{"hidden_act": "silu", "widths": [48, 96, 144], "scale_shift_norm": true, "optimizer": "soap", "beta2": 0.95, "eps": 1e-08, "adamw_lr_other_params": 0.00073, "batch_size": 64, "weight_decay": 0.09}
Rows from block 5 of a small spectrogram diffusion model, named by matrix and row number. Rows with one number belong to one channel. Each number is 50 + 10 x the weight over its row's rms, rounded and kept within 0 to 99. All counts start at 0. After the name is the row's rms in percent of the matrix's.
Before each channel's rows are labels from the 100 clips, of 14976 (inputs lightly noised), where the channel reaches its highest value: "responds to" is what is common among them. Only what is clearly more common there than usual is listed. The data: struck, bounced, scraped and rolled objects made by modal synthesis. In brackets: how many of the 100.
# convs0: first 3x3 conv (model.enc.1.2.convs.0.weight, 96x96x3x3, standardized in use, each kernel summed), inputs 0-95
# convs1: second 3x3 conv (model.enc.1.2.convs.1.weight, 96x96x3x3, standardized in use, transposed, each kernel summed), outputs 0-95

responds to: string (53)
convs0.32 103:38 61 53 58 57 46 29 44 45 35 69 53 59 42 53 48 53 42 33 56 75 58 69 47 50 54 68 47 49 63 52 43 51 54 57 46 57 55 62 56 64 46 60 58 63 47 53 59 52 55 54 44 33 52 49 68 51 56 42 43 57 24 32 39 40 47 58 51 56 47 44 34 63 42 36 55 58 38 30 35 48 56 47 55 48 46 37 57 60 45 45 48 55 54 48 25
convs1.32 107:46 65 55 44 51 47 56 50 56 39 82 42 41 59 50 44 44 46 64 52 58 47 57 69 73 46 48 36 58 53 59 40 50 50 38 59 47 59 53 56 60 38 41 56 65 46 58 50 65 69 64 57 72 53 63 49 53 56 69 54 61 74 47 61 52 62 51 52 33 43 62 56 46 46 48 52 54 63 44 30 53 56 42 47 51 52 66 65 48 51 36 54 53 51 62 53

responds to: large (68)
convs0.16 104:45 51 57 73 59 62 46 54 48 40 42 50 61 60 37 47 48 34 58 41 43 50 57 81 64 45 44 29 46 55 40 49 48 50 60 37 46 40 42 62 57 51 65 35 62 66 68 48 51 45 42 41 50 40 41 39 63 43 50 54 66 33 49 45 33 33 42 63 56 70 46 45 47 48 52 58 56 45 46 50 49 58 48 49 34 54 55 32 56 53 29 47 58 41 54 59
convs1.16 109:60 48 45 36 53 65 53 59 56 53 50 53 59 55 55 68 64 43 46 56 54 41 57 62 68 45 63 49 59 62 58 48 50 49 61 58 41 37 29 53 56 36 40 46 65 37 34 47 64 77 68 70 57 48 49 49 48 41 60 47 47 48 47 58 52 63 59 47 31 39 61 54 57 68 50 57 48 52 44 37 45 52 54 48 50 70 49 50 51 56 33 55 69 67 59 42

responds to: quiet level (61); rubber-like damping (51); action: one hit (41)
convs0.2 122:37 57 51 55 47 63 65 38 33 57 56 56 65 53 54 44 52 44 33 54 63 38 64 31 46 47 45 35 40 39 40 49 43 56 45 57 40 65 41 56 52 53 73 50 56 54 53 57 48 56 53 52 44 68 31 55 52 41 49 42 55 40 53 48 52 55 40 61 55 41 40 44 59 39 17 54 55 55 44 44 58 56 73 61 49 50 49 55 61 52 19 59 45 48 50 56
convs1.2 088:52 57 39 48 41 50 43 31 57 54 54 52 56 65 45 53 46 51 44 42 53 49 52 54 62 64 30 73 56 47 55 49 52 33 51 50 57 43 67 51 52 57 64 39 71 56 63 31 63 41 57 46 68 43 42 53 55 57 51 70 68 74 54 49 66 61 51 53 51 54 33 57 48 61 59 43 48 60 50 32 54 54 37 41 59 44 46 61 36 38 54 41 48 67 62 46

responds to: membrane (81); large (62); bouncing (50)
convs0.12 087:42 40 54 43 42 59 58 45 46 50 40 45 37 31 53 58 55 50 34 45 44 39 42 59 42 40 48 55 46 52 42 68 47 70 58 44 57 53 37 41 49 52 63 45 57 46 34 45 51 33 62 51 30 63 64 49 41 56 41 65 54 60 42 45 63 58 41 48 67 70 55 61 72 41 50 53 47 67 50 57 40 52 69 30 59 59 52 59 43 51 33 54 43 52 67 61
convs1.12 089:66 46 40 50 37 43 33 55 34 48 43 59 60 64 34 36 33 56 52 51 51 56 65 39 36 49 38 43 44 26 53 48 49 59 56 34 55 55 40 38 40 43 44 59 68 53 64 49 45 56 40 49 25 58 38 41 54 37 55 43 58 43 59 47 41 54 29 51 49 59 44 53 43 47 47 34 50 32 47 35 47 66 42 49 42 54 49 48 57 61 61 36 63 45 56 38

responds to: scraping (42); glass-like damping (37)
convs0.54 084:38 43 69 40 51 45 50 61 61 45 44 66 53 54 53 60 48 52 46 71 39 42 48 55 42 27 45 53 55 46 53 37 70 61 57 63 33 44 31 57 40 50 66 44 54 60 63 30 38 48 45 41 38 53 66 40 51 50 59 48 57 47 49 60 55 45 48 61 55 61 58 39 42 41 38 52 44 64 50 51 43 51 77 43 32 46 32 38 42 47 55 58 55 66 45 49
convs1.54 074:59 58 41 48 69 44 64 30 53 49 73 34 43 63 65 52 53 62 44 44 52 30 33 49 44 46 53 54 51 66 54 56 56 44 28 52 59 55 35 40 61 50 47 44 51 53 45 55 52 74 58 49 70 56 58 32 52 56 65 49 63 52 50 41 48 53 55 52 63 35 30 50 57 43 37 65 51 43 42 51 50 44 49 46 50 72 48 64 53 34 53 55 58 55 49 59

responds to: one hit (59); pink noise (55)
convs0.79 125:62 60 50 48 51 40 47 60 61 60 42 48 53 31 57 50 43 54 09 56 49 43 40 57 56 49 44 47 46 49 46 57 39 48 50 55 60 33 42 48 47 36 55 45 56 56 55 31 50 33 50 52 09 53 60 54 49 49 46 48 78 52 53 54 56 41 57 60 46 46 60 44 50 52 41 55 48 71 48 40 62 50 47 44 43 51 52 46 71 57 49 52 58 55 57 55
convs1.79 134:30 36 57 64 49 60 51 29 42 42 42 47 55 39 43 48 55 49 24 47 39 76 40 52 35 47 49 52 57 44 47 45 58 48 50 40 41 79 56 49 57 57 47 50 55 52 44 49 53 51 37 44 27 52 59 44 44 38 47 52 31 43 27 53 28 59 47 48 47 55 44 52 55 40 35 46 53 25 48 48 38 56 45 62 40 47 49 47 49 62 48 47 50 46 40 41

responds to: membrane (72); one hit (57)
convs0.7 121:57 52 48 49 36 53 37 51 57 41 57 44 52 45 53 47 63 55 45 65 41 44 50 60 60 34 43 45 50 48 46 79 38 55 49 43 48 49 47 61 44 55 56 51 33 33 56 46 46 53 63 73 47 47 48 46 52 40 59 53 35 39 48 43 68 46 46 47 77 50 50 37 66 47 53 63 37 59 45 41 25 56 44 45 65 29 57 52 53 29 51 63 60 38 44 61
convs1.7 111:55 51 48 59 40 47 47 65 44 38 46 66 53 50 53 56 56 50 48 43 49 39 48 17 42 56 39 53 54 44 49 82 50 39 29 51 39 69 58 67 38 47 36 42 57 50 43 46 53 40 45 66 52 64 50 48 45 50 43 50 53 43 51 42 45 60 50 48 73 46 51 47 60 45 48 51 50 51 39 41 35 57 54 45 40 35 69 61 53 48 63 38 32 56 62 70

responds to: membrane (96)
convs0.89 089:55 57 54 52 58 55 46 55 48 74 34 44 35 44 56 62 51 50 39 51 47 58 39 62 50 57 54 57 52 37 49 64 42 53 53 52 62 46 38 36 39 39 51 73 53 48 52 38 42 45 62 46 28 31 53 36 48 45 29 51 57 50 53 62 56 35 56 43 65 54 59 65 53 57 29 54 49 55 66 70 55 42 51 47 52 46 65 50 55 29 40 52 62 59 40 66
convs1.89 096:35 47 49 52 45 59 38 56 36 30 70 49 53 28 65 36 43 44 55 43 58 55 67 54 46 58 45 47 54 50 51 41 50 39 48 50 55 68 40 49 58 42 45 43 52 51 55 50 68 42 34 61 55 42 69 57 38 47 70 54 59 44 50 49 55 48 49 48 47 54 44 27 41 51 51 77 53 35 39 35 37 35 45 60 35 49 50 41 51 64 42 55 64 62 59 40

responds to: one hit (98); rubber-like damping (62)
convs0.41 093:44 63 62 43 36 46 54 42 40 47 53 53 52 36 48 50 48 61 32 43 56 46 58 62 63 31 49 48 39 67 51 73 55 64 48 74 38 57 38 44 46 51 52 48 51 56 40 53 46 48 54 50 31 53 58 41 36 47 66 57 32 49 43 57 56 52 37 59 47 51 71 42 45 56 35 57 51 50 36 61 58 57 34 55 72 36 43 48 48 57 48 39 51 43 68 70
convs1.41 082:43 46 64 59 72 52 51 46 61 48 39 53 56 56 54 44 47 44 56 62 38 56 33 42 46 48 45 67 74 55 43 30 49 50 56 41 68 42 61 53 48 58 46 48 46 38 54 48 59 63 47 71 57 53 49 73 55 55 50 52 64 63 38 59 37 39 67 43 51 43 46 40 50 48 53 50 47 37 74 48 60 57 59 55 43 37 67 56 47 56 54 59 73 40 36 58

responds to: quiet level (79); one hit (63); pink noise (44)
convs0.68 133:51 52 50 63 51 52 58 55 53 61 56 65 64 53 65 43 57 48 49 67 59 43 36 67 61 62 58 56 70 51 51 61 48 41 32 57 56 57 56 46 34 52 39 57 34 24 41 45 54 39 57 58 52 51 58 56 43 40 51 68 52 60 57 49 40 48 49 58 40 46 64 57 35 47 41 55 48 46 35 44 50 59 56 46 35 25 29 28 60 60 52 44 57 52 56 36
convs1.68 127:57 52 43 56 47 66 22 55 62 51 45 44 46 43 37 49 44 40 56 36 52 46 69 51 51 51 47 53 42 45 44 43 44 58 68 31 34 38 50 53 45 45 60 43 32 59 50 50 40 51 40 34 47 47 54 52 47 54 45 51 57 47 37 53 60 49 50 55 45 50 35 44 37 49 38 34 69 54 66 51 44 20 30 34 63 33 36 54 43 47 53 46 60 67 40 56

responds to: rubber-like damping (59); bouncing (47)
convs0.90 087:36 51 38 51 55 49 55 44 44 40 54 43 42 52 36 45 45 42 50 47 45 49 53 50 73 47 53 54 53 64 55 50 40 40 58 58 39 40 33 52 34 54 55 62 48 56 57 73 49 44 44 48 51 46 30 37 33 65 36 44 60 42 53 39 57 47 56 56 52 56 61 67 50 55 31 59 44 44 68 61 70 68 42 44 37 48 54 55 35 42 44 71 47 41 58 75
convs1.90 145:37 46 34 53 28 52 48 32 59 53 64 41 54 32 55 61 48 53 29 45 71 50 41 42 44 40 44 47 38 50 21 43 59 52 46 64 45 43 66 61 48 52 60 44 49 51 46 52 51 58 54 66 26 51 37 37 57 57 63 46 56 44 52 51 40 49 54 49 51 45 49 68 53 46 41 50 47 42 54 54 28 52 56 50 66 56 52 72 31 53 44 43 41 42 54 41

responds to: large (96); steel-like damping (62)
convs0.85 085:74 50 40 42 38 51 56 43 41 52 48 30 50 44 63 52 64 43 47 43 67 52 43 45 47 50 41 55 36 61 35 59 54 57 38 60 39 62 35 58 35 53 49 53 41 38 59 33 42 71 53 56 47 63 77 41 53 54 59 65 37 49 52 59 48 40 42 43 47 41 47 54 53 58 60 54 77 72 49 51 34 56 59 48 49 54 45 53 50 56 53 53 59 65 51 38
convs1.85 174:63 54 87 44 59 36 52 59 49 47 56 54 44 54 32 38 39 50 57 47 42 62 51 44 59 57 59 59 61 46 62 47 49 61 47 40 48 39 43 31 60 54 50 42 52 45 38 54 56 41 51 50 55 35 23 60 47 43 42 58 53 68 63 41 50 49 46 55 49 49 45 37 54 37 68 47 60 34 56 61 52 54 47 52 53 53 50 54 40 49 62 80 61 69 49 54

responds to: large (66); one hit (55)
convs0.23 133:48 54 51 50 46 41 52 45 56 35 44 44 45 66 53 54 59 41 71 41 31 37 82 54 52 56 40 41 40 53 45 65 38 60 55 45 44 69 38 51 46 50 55 46 57 49 49 69 60 52 55 50 76 59 60 47 48 46 35 45 13 52 45 52 49 60 36 48 48 71 55 56 45 55 44 44 48 50 43 52 42 51 73 48 43 55 46 52 51 53 58 61 49 48 39 43
convs1.23 147:48 58 45 59 51 57 57 38 43 51 71 43 44 39 58 48 46 53 23 41 68 53 21 50 41 51 44 61 75 47 51 38 72 46 51 52 51 62 61 59 51 48 49 46 57 52 47 43 43 45 31 54 42 46 52 48 44 67 54 53 55 48 70 40 48 44 43 79 48 44 47 47 51 50 70 47 45 34 44 47 31 51 29 63 48 41 53 48 52 54 58 56 44 45 53 52

responds to: one hit (45)
convs0.57 100:61 47 66 37 41 53 38 55 39 48 30 50 42 09 65 43 47 54 66 54 41 57 52 51 56 64 47 50 55 61 47 59 58 60 51 58 49 52 42 36 50 55 55 61 60 62 44 58 35 57 49 64 44 61 47 52 45 48 39 39 50 44 65 64 41 49 57 35 66 62 55 60 51 47 25 47 42 51 49 44 57 38 62 61 60 50 58 47 54 33 38 40 50 39 41 49
convs1.57 088:44 36 48 38 53 38 58 41 47 44 32 48 50 09 45 19 48 46 91 43 56 29 61 49 45 55 52 55 51 34 43 52 55 48 45 55 56 50 56 64 48 60 50 48 47 50 51 54 41 64 55 55 27 57 43 39 56 49 48 53 46 49 62 52 60 44 47 46 50 46 46 56 49 48 55 52 43 52 38 61 51 62 53 50 40 47 46 48 39 48 45 60 41 63 46 48

responds to: large (65); string (41); clipping (33); text has "clipped" (33)
convs0.60 104:41 51 45 51 61 47 39 46 32 65 67 56 58 57 43 67 40 63 67 45 49 67 62 51 51 46 48 54 45 47 43 49 42 33 50 37 58 53 72 57 57 66 54 28 52 51 35 42 50 44 55 52 65 41 52 72 45 30 30 31 60 40 52 48 41 51 41 56 41 48 60 46 56 66 62 50 47 44 48 46 49 57 61 68 43 49 50 60 52 53 48 33 54 58 43 32
convs1.60 090:64 53 46 54 54 56 45 50 74 34 46 34 49 60 49 38 55 48 49 38 45 50 56 57 39 47 60 36 51 69 47 49 47 50 56 53 37 51 39 29 55 33 55 54 65 46 68 38 63 59 67 51 48 62 59 43 42 48 48 58 53 36 51 66 39 44 53 58 63 53 50 43 45 45 53 59 75 64 63 62 53 49 43 46 32 67 68 47 70 62 58 45 38 52 54 57